Weights of a small audio frame classifier.
Model: norm layernorm, activation reglu, moe top_k, num experts 8, layers 12.
Training: normuon at rate 0.0018, batches of 48.
Data: trained on synthesised sound scenes: up to three everyday sounds over a background, 26041 training examples, 9.2 epochs.
Rows from block 4, named by matrix and row number. Each number is 50 + 12 x the weight over its row's rms, rounded and kept within 0 to 99. All counts start at 0. After the name is the row's rms in percent of the matrix's.
# pw2: conv module project (model.blocks.4.conv.pw2.weight, 192x192), inputs 0-95
pw2.83 105:45 63 65 66 62 34 48 67 44 55 50 47 69 35 38 51 67 53 44 74 19 83 47 44 47 39 38 47 48 72 42 47 54 45 41 49 58 40 55 44 49 34 69 35 46 50 29 63 43 23 40 32 47 54 45 61 54 59 53 51 65 52 37 43 65 60 84 52 58 53 61 46 69 57 40 40 70 55 61 29 41 42 65 57 54 54 49 60 44 46 29 50 45 78 68 58
pw2.84 096:64 67 37 39 48 76 51 72 47 66 23 52 43 48 33 62 54 55 54 49 54 41 46 55 41 76 48 35 56 37 46 42 69 71 45 66 48 36 51 31 52 29 43 42 55 38 55 45 45 49 36 61 70 46 40 36 61 55 43 46 30 61 45 39 49 64 49 55 52 56 60 44 35 42 60 39 48 40 59 22 39 35 34 35 74 65 23 57 78 31 55 37 43 47 63 51
pw2.85 095:86 26 56 63 64 48 55 46 53 63 69 41 48 56 49 52 68 65 67 51 46 62 68 60 52 26 45 49 43 73 39 37 38 63 43 23 65 39 56 45 41 44 52 70 53 41 42 59 52 47 50 36 40 68 46 47 42 59 55 44 42 49 52 40 30 00 70 40 41 43 40 61 56 56 61 61 47 44 33 57 40 54 62 72 64 55 40 74 50 34 31 49 70 49 57 43
pw2.86 090:41 39 33 37 44 55 34 55 56 50 44 50 27 64 64 71 52 47 63 39 44 89 51 54 51 40 69 42 49 34 60 56 47 72 21 44 77 65 48 37 54 44 60 44 60 64 44 38 41 43 43 35 56 62 38 50 45 35 41 42 53 60 57 69 50 38 46 31 63 30 39 58 59 77 58 55 61 52 44 41 57 46 50 49 44 51 31 23 44 34 43 37 69 40 25 36
pw2.87 092:35 62 44 50 42 58 41 68 59 37 40 39 37 66 68 40 37 57 50 42 57 70 48 60 53 38 42 43 56 46 66 58 40 46 93 57 36 40 36 66 23 60 65 33 60 38 43 42 49 32 41 29 42 70 44 67 42 61 47 40 59 62 53 62 32 35 48 26 48 48 49 64 60 44 35 54 50 31 54 56 45 55 47 73 41 30 46 54 51 35 51 72 59 64 48 67
pw2.88 100:51 32 70 64 44 61 62 51 22 37 37 42 39 45 36 46 49 42 29 62 64 50 66 67 37 31 62 56 82 54 33 32 56 65 56 45 52 67 88 22 58 45 46 65 34 59 42 22 50 54 64 45 43 48 46 51 39 40 65 60 40 56 42 47 43 60 58 60 29 38 41 58 49 57 33 41 46 32 50 46 50 40 47 42 42 38 54 59 38 53 57 36 30 43 58 50
pw2.89 103:61 43 59 51 64 63 69 74 33 26 49 54 41 48 51 48 49 33 56 52 41 52 30 49 61 51 52 46 61 42 70 44 48 32 49 36 22 75 38 45 41 66 40 48 53 60 58 27 50 48 50 49 49 29 61 53 55 67 72 30 51 58 66 58 53 53 58 50 45 48 42 47 41 51 53 64 44 54 45 64 59 55 50 56 65 68 56 42 53 49 49 60 34 58 51 63
pw2.90 107:48 37 61 44 48 51 67 61 45 52 86 31 50 63 59 31 48 46 57 59 63 45 38 56 67 44 57 72 42 35 39 62 54 54 49 54 75 35 17 38 58 52 64 61 45 58 45 65 32 44 46 39 38 48 57 36 55 46 46 42 71 67 59 53 49 66 56 54 50 46 52 37 38 51 31 49 65 55 42 46 36 41 33 52 58 77 45 50 54 53 53 59 70 51 32 54
pw2.91 109:42 55 48 63 50 60 52 45 62 44 60 61 44 39 37 43 56 73 53 54 46 61 70 40 44 50 56 71 37 60 36 52 41 64 40 61 66 57 30 56 56 59 41 51 38 50 36 37 57 45 49 57 42 48 43 35 75 38 54 55 51 32 43 43 52 64 39 47 46 54 47 76 38 51 37 52 48 39 71 48 41 36 63 51 51 57 54 40 74 37 45 31 36 36 46 47
pw2.92 104:43 49 32 62 47 39 39 31 61 66 50 67 53 77 46 30 54 51 56 61 40 50 30 57 51 52 65 59 62 62 43 51 65 45 54 20 48 42 47 54 50 25 43 52 52 23 41 41 54 51 47 55 54 30 48 33 37 21 60 31 49 61 60 38 42 52 53 56 78 41 36 54 49 46 45 46 48 60 37 48 28 47 43 36 59 46 59 45 49 63 58 63 50 53 52 34
pw2.93 105:64 52 59 43 58 42 74 61 36 61 63 36 25 49 59 39 35 65 57 32 31 43 49 45 53 37 43 59 37 36 59 37 34 63 71 66 55 46 58 65 51 47 50 39 55 42 50 52 14 60 44 50 45 52 40 56 52 57 55 72 57 36 52 57 20 42 38 48 52 63 45 72 46 31 61 54 40 59 19 46 57 58 49 52 47 52 87 36 65 60 42 34 50 33 67 71
pw2.94 098:62 57 89 62 43 35 67 51 28 51 41 46 54 52 53 46 38 50 49 45 47 44 26 61 55 43 65 41 36 59 36 46 62 39 21 50 71 33 48 53 63 33 58 47 66 68 48 56 64 77 46 52 50 47 50 60 58 43 56 48 39 38 68 23 59 53 48 49 44 44 46 62 33 71 42 60 41 49 56 45 34 45 59 31 46 51 52 51 51 86 47 58 41 50 52 52
pw2.95 089:28 53 42 50 25 50 32 55 44 59 37 61 53 31 36 49 61 36 40 31 60 56 53 42 28 41 60 43 48 55 23 39 51 41 38 48 35 46 48 32 59 45 57 51 50 30 35 65 58 58 52 30 50 62 60 37 63 57 78 52 38 53 41 64 46 50 45 48 49 54 42 64 41 59 44 40 42 46 42 61 65 48 45 73 10 43 20 49 63 63 46 56 52 54 43 53
pw2.96 091:53 61 18 66 57 47 55 73 66 49 40 49 58 37 39 58 51 32 47 27 56 44 52 37 69 52 64 47 56 45 67 59 46 42 59 39 36 62 46 57 41 42 40 72 47 39 50 35 43 57 72 46 49 54 49 51 61 51 66 64 47 40 42 63 40 77 14 48 64 39 55 61 26 28 60 41 53 36 40 69 51 50 69 40 47 47 42 31 35 73 51 62 58 57 62 42
pw2.97 105:47 64 81 46 41 72 52 21 49 53 36 54 61 72 46 54 50 51 21 38 68 75 44 62 52 37 49 38 68 48 50 43 44 63 52 38 53 53 44 30 44 47 47 59 59 54 61 19 30 61 47 57 56 46 55 35 46 54 43 64 55 56 66 53 60 57 27 65 34 39 24 42 57 61 58 52 66 56 61 52 51 57 39 23 41 45 35 42 54 61 41 39 67 74 69 46
pw2.98 103:59 18 36 36 41 53 41 46 30 49 35 42 41 36 54 36 52 55 50 58 43 44 51 47 46 67 39 55 59 39 22 39 39 33 20 36 25 60 55 60 47 51 58 33 70 37 57 59 52 43 43 61 51 42 60 47 52 40 35 61 66 40 52 56 51 49 60 47 43 64 40 53 59 58 56 57 58 76 48 52 37 59 56 69 42 45 61 67 44 56 59 54 63 38 53 62
pw2.99 103:49 51 34 46 42 50 62 39 38 71 56 43 36 63 78 84 70 60 78 45 42 46 40 39 44 62 48 31 53 59 58 64 53 50 65 55 68 39 41 57 50 54 38 63 73 75 54 45 58 55 55 43 50 54 45 70 53 48 59 44 44 45 38 43 62 52 13 41 53 37 50 72 48 67 54 38 58 50 45 36 63 83 48 46 59 55 68 48 53 69 52 48 38 21 58 46
pw2.100 094:52 60 49 59 43 39 38 42 61 61 46 54 42 60 40 69 46 63 41 28 47 60 39 44 55 43 37 63 30 41 37 48 59 39 60 46 27 54 64 62 45 40 33 22 53 40 47 66 61 37 33 52 55 50 45 56 29 45 52 57 51 53 58 57 39 51 52 67 47 48 59 49 55 57 26 54 51 44 52 39 71 51 48 43 57 57 41 50 52 44 55 42 46 60 52 53
pw2.101 103:46 49 54 46 31 48 37 38 30 59 47 56 61 06 57 54 49 41 40 52 46 42 66 40 82 74 39 62 54 50 39 68 58 44 61 64 46 53 38 52 40 36 49 49 52 40 42 38 37 42 39 55 51 66 54 60 59 41 52 47 37 68 46 42 48 47 41 53 41 56 59 33 52 61 23 46 57 55 35 44 54 64 69 67 27 54 47 47 54 53 39 55 53 43 48 52
pw2.102 099:53 52 59 38 55 70 49 58 46 61 58 58 37 60 57 51 44 45 43 46 53 62 41 64 51 48 53 42 33 75 51 53 65 36 37 39 58 41 30 51 57 47 45 36 54 63 59 41 23 52 63 40 81 33 71 53 25 35 49 62 53 56 60 69 26 32 44 57 41 60 35 46 33 64 49 30 34 68 45 71 58 34 59 47 48 53 69 40 38 65 44 29 42 36 51 47
pw2.103 108:72 50 56 42 61 66 64 41 50 43 30 59 46 41 43 30 33 22 47 58 52 23 60 64 20 61 40 33 57 70 43 51 34 54 48 36 68 42 37 46 49 26 51 54 47 28 68 50 43 47 37 54 40 60 68 51 51 38 37 69 45 66 45 58 36 48 39 29 59 54 56 42 39 43 44 63 41 56 52 31 52 64 37 68 48 47 43 46 43 52 59 39 70 60 49 39
pw2.104 103:35 66 52 62 64 48 44 43 55 38 09 63 49 27 71 46 47 52 50 57 72 70 42 57 37 53 46 38 69 44 39 49 45 63 66 57 29 17 41 50 44 34 55 61 55 60 44 40 64 64 49 40 55 39 60 48 56 61 54 64 36 50 43 51 36 34 40 67 44 72 40 41 37 52 38 51 56 52 44 59 60 42 59 51 43 77 39 45 68 57 56 33 58 37 56 57
pw2.105 105:54 37 50 45 56 53 34 61 60 55 47 39 52 60 64 32 39 42 51 52 36 60 47 61 63 37 41 46 58 61 47 74 47 58 61 76 54 53 59 61 53 54 63 38 41 53 59 68 63 50 59 55 57 62 74 65 37 55 53 40 24 34 53 57 71 51 52 49 47 48 35 61 82 37 50 52 64 41 41 44 57 68 64 55 46 29 32 33 64 44 46 65 52 64 48 34
pw2.106 103:56 46 60 53 67 64 41 29 44 54 67 55 54 34 70 57 44 65 44 52 78 45 49 68 36 57 48 54 52 52 48 61 31 28 44 60 28 47 38 36 59 43 35 54 47 50 43 78 47 17 44 48 58 48 54 53 50 57 53 63 48 39 62 47 62 40 47 66 74 57 60 24 49 48 69 69 64 37 40 49 57 47 57 60 64 37 68 30 63 29 36 54 57 58 39 47
pw2.107 099:47 28 45 50 39 49 49 43 51 44 28 30 57 70 49 54 61 70 48 66 54 72 52 53 58 31 45 53 72 59 46 55 67 47 53 51 31 54 58 43 57 55 29 41 32 53 44 54 34 22 72 47 51 67 51 70 16 60 44 38 32 48 42 61 86 46 40 43 58 33 30 47 59 48 56 46 57 36 67 54 56 46 54 41 49 44 29 60 39 53 50 50 39 48 56 34
pw2.108 113:57 33 49 56 52 63 58 38 53 54 36 49 37 41 28 35 64 51 47 67 41 44 69 55 62 51 63 70 31 46 63 38 72 63 41 47 56 70 60 56 50 27 48 51 50 47 53 47 44 32 47 50 39 43 20 31 41 71 51 68 70 41 43 41 30 68 67 44 63 46 44 40 30 42 46 50 69 42 43 25 20 50 45 34 58 54 39 39 29 44 36 25 51 43 54 39
pw2.109 093:45 48 34 46 59 68 48 36 44 50 71 45 36 47 40 72 63 61 49 43 51 35 59 51 39 40 55 61 32 41 26 74 51 43 37 42 28 42 31 48 41 47 50 49 66 44 48 58 55 37 44 66 69 46 36 59 26 53 47 52 48 51 58 43 42 48 60 43 34 37 23 49 28 55 45 50 40 31 33 41 73 49 46 52 45 64 48 78 38 48 54 62 48 50 45 54
pw2.110 097:60 61 66 43 58 54 49 69 35 35 60 48 57 43 61 36 59 22 68 49 44 38 73 50 70 45 47 49 62 36 33 21 29 52 49 42 53 55 42 45 62 54 60 43 52 57 44 47 70 45 68 26 57 48 37 65 61 66 68 80 51 41 53 48 52 29 41 33 29 53 33 46 59 56 61 58 58 44 82 46 54 58 45 48 36 42 58 63 59 48 50 54 56 41 57 61
pw2.111 098:58 69 59 47 51 51 50 60 60 42 62 55 44 39 49 53 53 54 42 60 39 32 53 53 58 63 56 60 64 42 71 29 70 52 33 52 41 39 47 63 50 37 45 42 32 43 61 61 54 28 40 53 31 48 66 53 77 23 44 45 40 51 56 49 41 68 52 63 52 52 40 69 44 50 68 73 49 38 52 41 43 44 33 35 49 55 57 51 54 42 65 67 42 58 43 70
pw2.112 099:52 63 41 47 71 56 53 34 84 46 46 49 43 35 54 64 43 35 57 61 38 40 32 33 72 48 43 43 37 37 57 25 48 41 54 25 51 51 55 53 50 61 39 51 56 59 72 40 39 44 55 65 50 75 46 50 47 55 47 63 61 59 72 64 65 47 60 29 56 37 62 56 56 50 41 65 44 47 46 66 51 61 66 12 36 54 45 72 65 39 40 61 77 58 52 45
pw2.113 090:53 62 52 59 35 37 47 34 33 47 48 41 58 66 59 73 45 49 60 60 68 51 54 42 42 41 38 32 47 36 67 59 51 29 56 69 42 74 67 53 64 73 77 37 34 49 34 36 54 49 52 54 26 43 49 43 63 45 35 48 43 39 56 44 42 29 38 67 52 36 57 50 36 74 56 51 22 40 60 46 50 55 46 67 60 45 29 47 31 54 25 68 52 38 36 57
pw2.114 099:60 53 33 47 51 49 48 43 63 48 63 49 45 48 31 47 57 52 59 50 34 66 47 50 70 54 52 62 83 58 59 55 49 34 74 70 34 55 49 58 57 49 55 32 50 57 40 70 62 39 51 47 50 76 52 51 32 58 58 35 66 47 46 28 64 60 30 52 47 44 60 38 51 52 62 64 60 86 57 36 59 64 46 38 32 28 47 52 50 34 39 49 34 49 57 60
pw2.115 100:42 47 42 50 53 46 63 13 44 54 55 53 43 59 61 70 51 77 49 31 33 35 27 58 43 52 41 64 51 52 59 36 44 58 30 43 62 45 40 58 73 32 69 53 61 24 58 55 44 57 42 61 50 35 49 58 71 47 75 16 58 47 75 43 66 32 74 63 70 33 62 62 59 50 51 59 47 51 52 56 66 63 45 52 34 68 58 50 61 42 51 51 50 62 46 54
pw2.116 105:63 55 48 44 55 50 60 47 55 43 51 47 58 67 32 31 45 57 65 42 68 39 47 33 75 70 24 69 42 47 56 44 48 62 58 58 53 47 30 40 59 52 56 63 43 53 55 60 26 43 55 64 49 64 26 45 35 54 55 60 51 48 33 49 52 53 30 55 52 79 37 50 46 69 44 52 53 41 70 50 59 44 79 58 43 46 72 68 66 62 44 67 58 52 61 42
pw2.117 103:49 49 48 44 58 51 62 48 53 45 47 44 37 36 58 48 71 79 58 50 73 60 59 37 29 51 54 46 51 52 64 48 35 48 38 22 25 42 37 80 40 63 49 48 74 43 67 52 60 53 52 45 61 42 53 62 40 60 75 40 49 42 26 50 69 25 53 46 45 60 64 83 59 46 20 49 49 48 53 47 78 26 64 42 46 60 46 49 34 32 65 59 50 53 71 44
pw2.118 094:41 40 42 41 55 55 54 52 54 63 58 59 59 44 42 54 59 36 30 45 46 29 45 32 59 49 38 67 54 46 82 44 34 46 49 26 70 44 54 32 48 31 45 47 50 74 65 53 48 46 51 44 57 44 59 61 60 52 31 51 61 38 52 38 45 48 32 40 64 61 48 76 59 42 53 49 57 41 29 48 62 64 55 51 70 35 39 55 49 41 46 60 44 46 65 60
pw2.119 096:58 44 42 54 43 48 30 56 62 31 42 44 61 46 50 47 36 43 58 46 64 53 49 50 39 57 47 38 66 50 51 58 50 48 57 48 61 33 45 58 70 53 45 49 61 42 50 59 50 55 48 61 49 44 62 42 50 63 61 66 35 70 46 42 63 55 53 45 55 58 52 38 58 39 57 67 46 42 67 39 57 55 42 48 61 47 21 41 48 37 28 22 49 23 44 45
pw2.120 104:66 55 50 48 54 44 44 48 47 64 33 31 48 78 54 47 64 30 61 55 60 48 31 45 66 35 50 70 62 66 33 56 37 42 50 70 38 48 49 69 38 53 45 63 47 64 63 28 57 66 56 81 57 53 45 52 50 60 34 39 25 69 37 65 57 42 66 37 46 51 57 59 51 57 62 49 46 43 47 52 51 27 55 58 75 44 51 70 43 48 55 54 76 61 23 40
pw2.121 103:39 68 61 48 73 53 45 66 52 44 54 36 35 64 34 40 43 43 37 47 47 53 57 47 40 45 51 32 56 34 48 56 56 49 55 76 77 73 55 53 43 68 64 45 58 49 53 54 50 39 56 56 78 53 33 58 67 38 42 61 47 55 37 55 49 55 61 44 35 56 29 52 44 45 66 64 49 55 51 42 16 66 45 56 63 53 49 54 50 36 56 47 53 64 50 47
pw2.122 094:42 59 19 35 42 38 44 37 44 45 32 45 46 56 40 53 61 36 74 64 57 38 53 51 63 45 64 45 54 70 65 52 38 40 48 46 41 22 52 59 53 44 55 53 53 63 47 37 56 36 29 56 68 51 33 59 37 79 34 63 41 39 47 70 62 66 31 26 55 59 45 41 58 41 66 53 44 43 67 55 57 46 63 63 47 47 53 25 49 22 59 54 41 67 36 34
pw2.123 101:41 55 43 18 78 59 57 30 60 57 23 78 52 68 50 35 52 53 30 49 37 46 35 51 52 44 69 62 49 69 47 44 48 57 39 37 62 37 52 27 72 53 41 70 42 46 34 38 45 67 51 52 50 29 47 46 30 49 51 43 63 33 51 59 41 46 53 56 47 58 50 28 46 84 67 54 55 57 82 49 48 54 37 51 40 57 50 50 48 39 58 54 32 44 51 50
pw2.124 099:45 61 72 64 30 76 51 39 65 40 39 45 56 66 44 45 56 62 49 48 53 54 59 54 42 47 57 59 56 65 49 50 29 17 53 39 38 41 43 49 33 34 52 42 50 54 39 45 65 41 37 49 45 51 36 64 64 51 61 52 55 35 61 58 27 55 45 46 53 40 36 52 40 41 26 45 56 36 56 42 42 39 46 38 82 62 50 49 19 50 62 48 50 27 28 43
pw2.125 110:34 65 49 67 50 56 55 70 31 37 55 45 42 47 39 53 30 40 58 51 44 52 37 55 31 41 57 68 62 42 49 49 35 34 54 76 58 46 43 60 36 49 65 58 42 25 43 84 60 63 36 80 33 61 39 42 46 48 48 51 63 68 60 35 63 37 38 48 40 70 51 46 18 63 51 34 47 67 33 51 57 61 51 44 52 56 60 71 41 38 40 68 51 43 53 47
pw2.126 100:36 44 59 38 43 43 56 56 45 63 44 58 64 44 44 49 50 53 53 47 19 39 44 51 50 63 60 48 41 46 40 41 22 48 37 62 60 42 41 49 14 47 56 57 46 88 53 46 57 51 48 33 51 53 39 44 47 48 84 57 29 55 52 55 44 54 40 45 33 26 53 56 47 60 51 61 49 36 36 51 70 43 29 26 39 70 62 38 29 72 65 75 43 45 45 49
pw2.127 094:38 55 20 42 43 42 44 63 41 58 62 63 31 50 46 53 47 55 41 62 45 54 38 57 19 43 71 40 46 59 52 48 54 22 52 61 52 60 37 48 58 34 56 49 47 39 47 40 58 41 57 46 39 64 35 49 33 62 58 41 65 60 58 42 69 75 44 62 52 58 51 53 49 69 41 61 56 46 46 35 61 49 39 54 48 56 40 63 57 41 64 45 35 49 82 47
pw2.128 103:48 49 50 45 55 23 61 46 42 45 67 38 41 69 51 55 45 46 47 33 69 57 13 78 39 55 56 32 40 50 49 64 60 38 68 49 44 27 32 43 67 27 33 24 50 70 67 43 38 38 34 47 47 66 50 54 50 53 21 52 43 55 31 55 66 64 56 52 49 64 59 40 43 44 47 34 45 56 56 49 46 61 59 37 52 47 50 45 49 40 37 36 37 53 47 47
pw2.129 095:29 70 64 62 38 45 39 19 48 54 40 62 34 52 67 40 37 46 66 67 55 41 57 39 47 54 58 47 49 32 61 68 46 36 50 68 52 39 44 39 42 73 55 52 36 50 44 45 63 72 53 68 51 43 35 52 45 46 62 64 28 40 41 57 45 39 54 40 35 49 69 56 46 55 37 25 35 60 37 68 44 44 50 46 64 42 71 55 33 29 41 70 44 46 42 26
pw2.130 090:57 45 44 59 53 51 56 65 47 56 57 27 81 52 73 46 59 41 53 45 56 37 37 50 57 61 54 41 48 45 43 52 54 52 43 51 45 24 58 67 45 43 44 38 42 50 45 48 26 58 38 45 40 54 32 48 58 67 40 51 57 62 42 26 59 45 54 57 47 49 46 49 49 52 47 52 49 49 38 31 58 55 47 44 53 80 19 65 35 55 48 40 32 28 32 29
pw2.131 117:46 59 79 40 50 57 62 55 52 43 46 58 41 50 52 37 49 46 63 72 54 44 62 68 38 59 44 34 59 56 59 47 40 45 78 58 36 64 52 33 44 52 65 48 50 54 52 66 50 52 48 61 63 59 69 33 71 31 55 43 72 21 23 52 47 57 46 29 55 47 51 61 50 58 42 28 55 31 54 40 50 54 55 69 54 22 50 58 43 58 82 59 44 44 37 50
pw2.132 096:65 54 50 54 31 79 31 55 27 47 55 55 52 42 27 58 58 69 34 25 66 42 45 61 46 65 58 58 61 70 65 54 56 53 60 40 39 48 46 53 42 24 63 48 41 25 36 47 70 60 46 43 50 56 71 51 59 62 65 50 38 52 57 57 59 43 45 52 31 58 38 54 52 38 53 54 57 38 41 62 53 54 52 64 28 27 29 75 49 43 57 50 52 60 50 48
pw2.133 108:55 46 56 51 45 61 47 58 51 54 45 40 40 52 41 38 48 55 80 33 57 61 76 54 41 53 44 54 38 59 58 21 67 53 55 63 67 52 41 61 64 31 42 50 62 44 41 69 45 58 77 52 70 36 59 53 71 57 43 49 37 42 64 38 27 67 54 57 39 37 31 55 24 43 38 33 31 44 53 61 47 56 56 48 44 42 45 26 67 34 63 49 70 54 42 49
pw2.134 094:34 56 81 58 21 56 58 57 48 44 43 49 53 34 58 48 34 39 53 61 51 23 60 62 62 39 50 47 62 53 57 34 43 61 48 55 35 41 41 52 44 32 40 49 56 63 51 45 68 44 52 50 27 44 68 24 54 70 38 47 51 43 46 34 74 57 50 61 50 47 46 43 39 42 61 38 43 47 59 59 28 50 81 52 53 58 48 43 40 55 45 78 49 71 60 42
pw2.135 108:63 50 17 56 43 50 36 61 38 43 41 47 64 57 41 41 70 60 52 56 51 42 38 55 58 50 47 59 61 63 63 50 49 31 46 35 29 82 56 54 67 67 53 43 40 50 84 27 29 65 54 72 64 53 22 77 49 55 37 56 61 45 58 54 54 45 60 35 46 63 65 45 76 67 57 75 53 54 40 63 72 48 46 27 50 39 46 48 32 51 60 65 43 49 42 41
pw2.136 107:64 52 42 47 52 36 56 51 54 68 53 37 36 61 39 51 61 53 58 55 41 53 35 56 62 71 51 39 62 29 22 36 59 63 64 28 32 70 63 50 44 54 25 44 56 44 45 62 41 44 25 52 37 51 46 45 54 51 52 61 57 47 50 44 51 64 66 48 59 57 50 39 51 49 62 48 50 43 51 37 55 54 39 61 56 41 58 67 53 52 57 48 68 57 40 65
pw2.137 104:55 62 65 55 57 49 70 32 39 41 59 57 47 36 55 50 31 56 61 59 44 41 37 47 81 56 70 71 58 45 41 28 48 68 66 34 68 48 53 14 43 41 44 66 60 61 56 48 38 54 55 42 50 70 39 56 55 64 47 15 46 43 30 50 17 27 53 39 52 52 47 53 40 51 66 48 41 63 60 61 48 42 48 59 54 47 30 30 37 34 48 37 33 51 51 45
pw2.138 104:44 41 57 63 62 56 63 59 43 66 55 61 53 44 56 60 58 30 30 59 26 54 53 35 56 37 65 75 34 52 44 55 70 31 47 52 32 41 53 51 48 53 62 43 63 77 56 45 36 31 37 22 52 27 45 58 33 43 32 47 63 68 51 50 34 72 28 45 49 42 63 65 68 49 60 47 44 52 76 30 49 55 50 44 56 65 59 51 60 64 33 71 59 41 33 61
pw2.139 104:60 27 51 51 34 46 56 68 78 40 49 54 44 48 48 66 35 31 69 43 56 48 31 55 49 46 29 49 40 23 57 37 55 51 64 50 61 55 57 50 44 52 49 54 46 61 58 62 70 56 51 49 56 87 47 46 43 75 35 52 60 55 54 46 37 50 51 46 22 48 38 61 43 41 47 64 40 43 59 67 56 43 66 39 63 47 47 45 48 62 66 43 45 45 41 48
pw2.140 096:44 68 36 34 38 49 53 48 46 55 46 62 31 52 32 55 58 38 46 53 66 39 55 52 50 40 56 41 39 64 61 24 52 61 35 35 53 43 39 76 65 40 51 53 59 59 54 57 55 48 54 37 67 58 46 56 39 64 43 33 70 41 39 48 61 47 60 33 49 55 45 49 69 57 37 56 57 29 36 64 45 44 41 41 56 33 45 51 47 51 55 39 49 75 66 59
pw2.141 096:35 34 57 49 50 38 44 41 44 29 51 41 53 34 60 34 60 42 62 67 47 50 74 38 49 46 39 62 32 29 66 42 35 53 40 39 49 47 63 61 50 49 61 44 58 78 38 62 47 44 50 56 27 53 43 49 38 54 42 55 55 67 45 50 34 52 38 46 50 44 51 40 45 26 57 37 54 67 56 52 55 42 53 35 44 11 39 85 60 62 67 46 67 36 53 58
pw2.142 095:47 65 58 55 49 46 47 52 40 36 73 68 35 45 33 50 50 48 47 24 53 46 31 42 48 32 49 47 68 61 56 53 81 40 29 42 32 74 45 44 28 56 54 60 46 66 67 68 59 53 56 54 41 41 65 58 45 50 50 41 48 46 39 42 16 78 66 53 49 40 52 31 39 56 29 65 65 61 56 71 49 53 48 66 33 41 46 64 38 42 74 54 47 55 42 60
pw2.143 096:53 70 41 43 41 45 45 60 41 21 54 67 37 63 66 53 47 53 41 60 64 17 52 49 35 45 23 56 52 35 45 47 48 70 47 69 63 34 65 57 49 54 46 52 48 57 59 28 48 29 51 35 43 55 62 59 58 59 39 42 51 56 54 60 40 19 32 59 49 53 42 31 43 51 50 78 50 47 48 31 38 60 47 46 58 49 39 59 39 25 52 51 38 54 57 84
pw2.144 099:43 44 54 70 55 60 54 41 55 49 39 45 62 30 46 34 48 53 51 46 37 34 45 34 72 65 59 59 62 61 40 68 40 58 49 47 64 49 43 56 45 70 43 73 52 62 69 79 45 43 43 66 44 67 64 40 61 34 46 50 57 58 41 51 68 51 66 47 52 56 58 58 24 58 46 71 49 54 57 42 40 63 78 51 40 63 62 42 31 53 41 56 59 49 32 45
pw2.145 093:20 46 47 35 57 64 78 50 41 60 53 52 45 41 33 60 63 48 35 35 51 51 53 50 46 67 52 83 64 56 55 53 47 50 42 71 34 55 22 53 43 46 59 46 44 59 52 46 56 50 50 52 42 44 22 68 69 48 60 36 39 36 64 77 42 51 53 49 53 75 40 49 42 54 38 50 42 52 54 49 38 40 51 32 59 38 61 52 61 51 40 61 55 62 40 33
pw2.146 098:49 56 64 43 25 53 50 49 50 51 44 31 45 38 51 50 52 67 49 48 51 42 52 72 61 65 50 54 38 40 29 53 48 49 56 46 44 71 53 56 46 74 54 76 31 63 55 47 61 37 50 60 46 73 44 50 50 44 59 72 51 68 52 52 16 76 55 35 49 34 59 60 54 48 50 30 64 45 67 42 47 38 57 38 59 47 38 49 56 81 46 57 48 71 29 31
pw2.147 103:39 49 40 47 39 47 71 51 46 54 46 50 54 47 54 43 49 45 33 62 66 33 50 36 26 67 36 47 55 52 35 50 86 27 83 63 45 51 53 58 28 51 46 44 41 51 36 62 52 75 63 65 59 34 41 35 57 46 50 37 34 54 44 50 69 47 46 42 45 53 65 25 45 48 54 49 35 47 47 50 69 41 44 32 50 48 30 21 36 62 26 61 60 52 49 65
pw2.148 102:46 42 28 51 53 44 51 52 59 45 61 43 58 57 44 54 50 49 27 47 62 69 53 51 43 62 71 44 34 49 64 56 52 49 56 45 42 43 45 38 53 44 40 40 57 68 45 40 28 51 40 51 62 34 70 46 32 37 38 62 54 70 45 38 69 51 39 48 56 67 53 72 32 59 68 60 48 52 50 57 31 56 28 51 49 74 57 42 50 40 63 53 48 47 25 34
pw2.149 097:57 44 49 56 45 44 39 45 63 34 55 71 48 75 52 67 45 54 56 52 33 82 35 63 67 40 43 66 56 44 72 48 77 68 41 52 36 42 50 47 65 58 61 68 41 54 45 54 33 32 41 71 55 51 51 50 59 57 27 46 46 38 50 48 72 60 47 18 66 50 57 63 37 20 46 45 61 31 62 64 50 49 35 53 56 39 40 44 25 67 48 31 60 45 33 55
pw2.150 108:62 18 76 34 60 67 73 46 64 47 47 42 53 69 55 42 50 49 49 49 61 58 59 37 35 59 60 41 39 48 78 27 59 56 42 56 31 22 36 59 62 56 67 53 56 35 57 40 45 69 65 51 37 59 61 29 28 41 63 44 51 65 62 52 60 26 38 65 59 51 34 49 35 30 42 44 45 60 50 29 48 41 54 36 44 35 33 75 44 62 23 70 48 54 51 22
pw2.151 097:43 57 50 62 43 25 42 60 54 69 50 46 63 66 37 51 42 51 35 30 51 79 77 65 62 45 64 72 35 67 29 42 56 47 45 55 30 44 43 50 57 57 52 58 53 41 43 48 50 27 49 28 55 57 50 60 65 48 45 55 49 43 29 43 65 41 36 61 40 72 50 57 53 57 54 80 66 53 35 44 42 33 41 38 42 59 71 47 59 61 71 67 50 56 49 44
pw2.152 101:44 36 57 50 39 65 34 23 53 46 53 29 65 44 46 38 49 57 55 67 49 49 38 48 45 51 33 64 51 67 28 47 53 34 59 54 56 57 52 37 60 53 35 50 60 50 40 67 46 55 61 62 62 50 63 62 47 40 51 73 51 49 30 46 56 57 60 57 32 56 58 38 43 52 52 61 43 38 46 70 29 55 33 64 70 68 66 69 65 47 48 61 50 49 52 74
pw2.153 097:47 69 38 79 60 64 39 53 44 45 62 68 67 64 47 48 57 46 50 26 78 67 66 33 74 37 56 61 37 47 53 48 51 60 78 40 53 59 50 55 54 46 36 37 35 33 52 67 42 37 39 66 47 34 39 39 68 46 60 44 62 50 35 64 32 45 42 54 42 52 56 51 48 60 58 61 60 40 51 67 64 55 37 46 39 49 43 51 65 48 73 51 42 44 50 68
pw2.154 107:35 64 37 37 44 34 71 40 42 53 47 52 24 25 41 47 48 40 50 59 56 38 53 45 45 44 54 40 56 39 72 44 58 40 49 52 67 59 55 40 50 57 49 45 70 52 55 42 51 45 64 44 42 36 48 35 14 72 53 35 42 62 21 67 53 38 49 47 21 31 41 45 46 44 38 44 38 65 71 46 42 33 48 49 52 49 08 55 56 58 51 48 67 50 44 52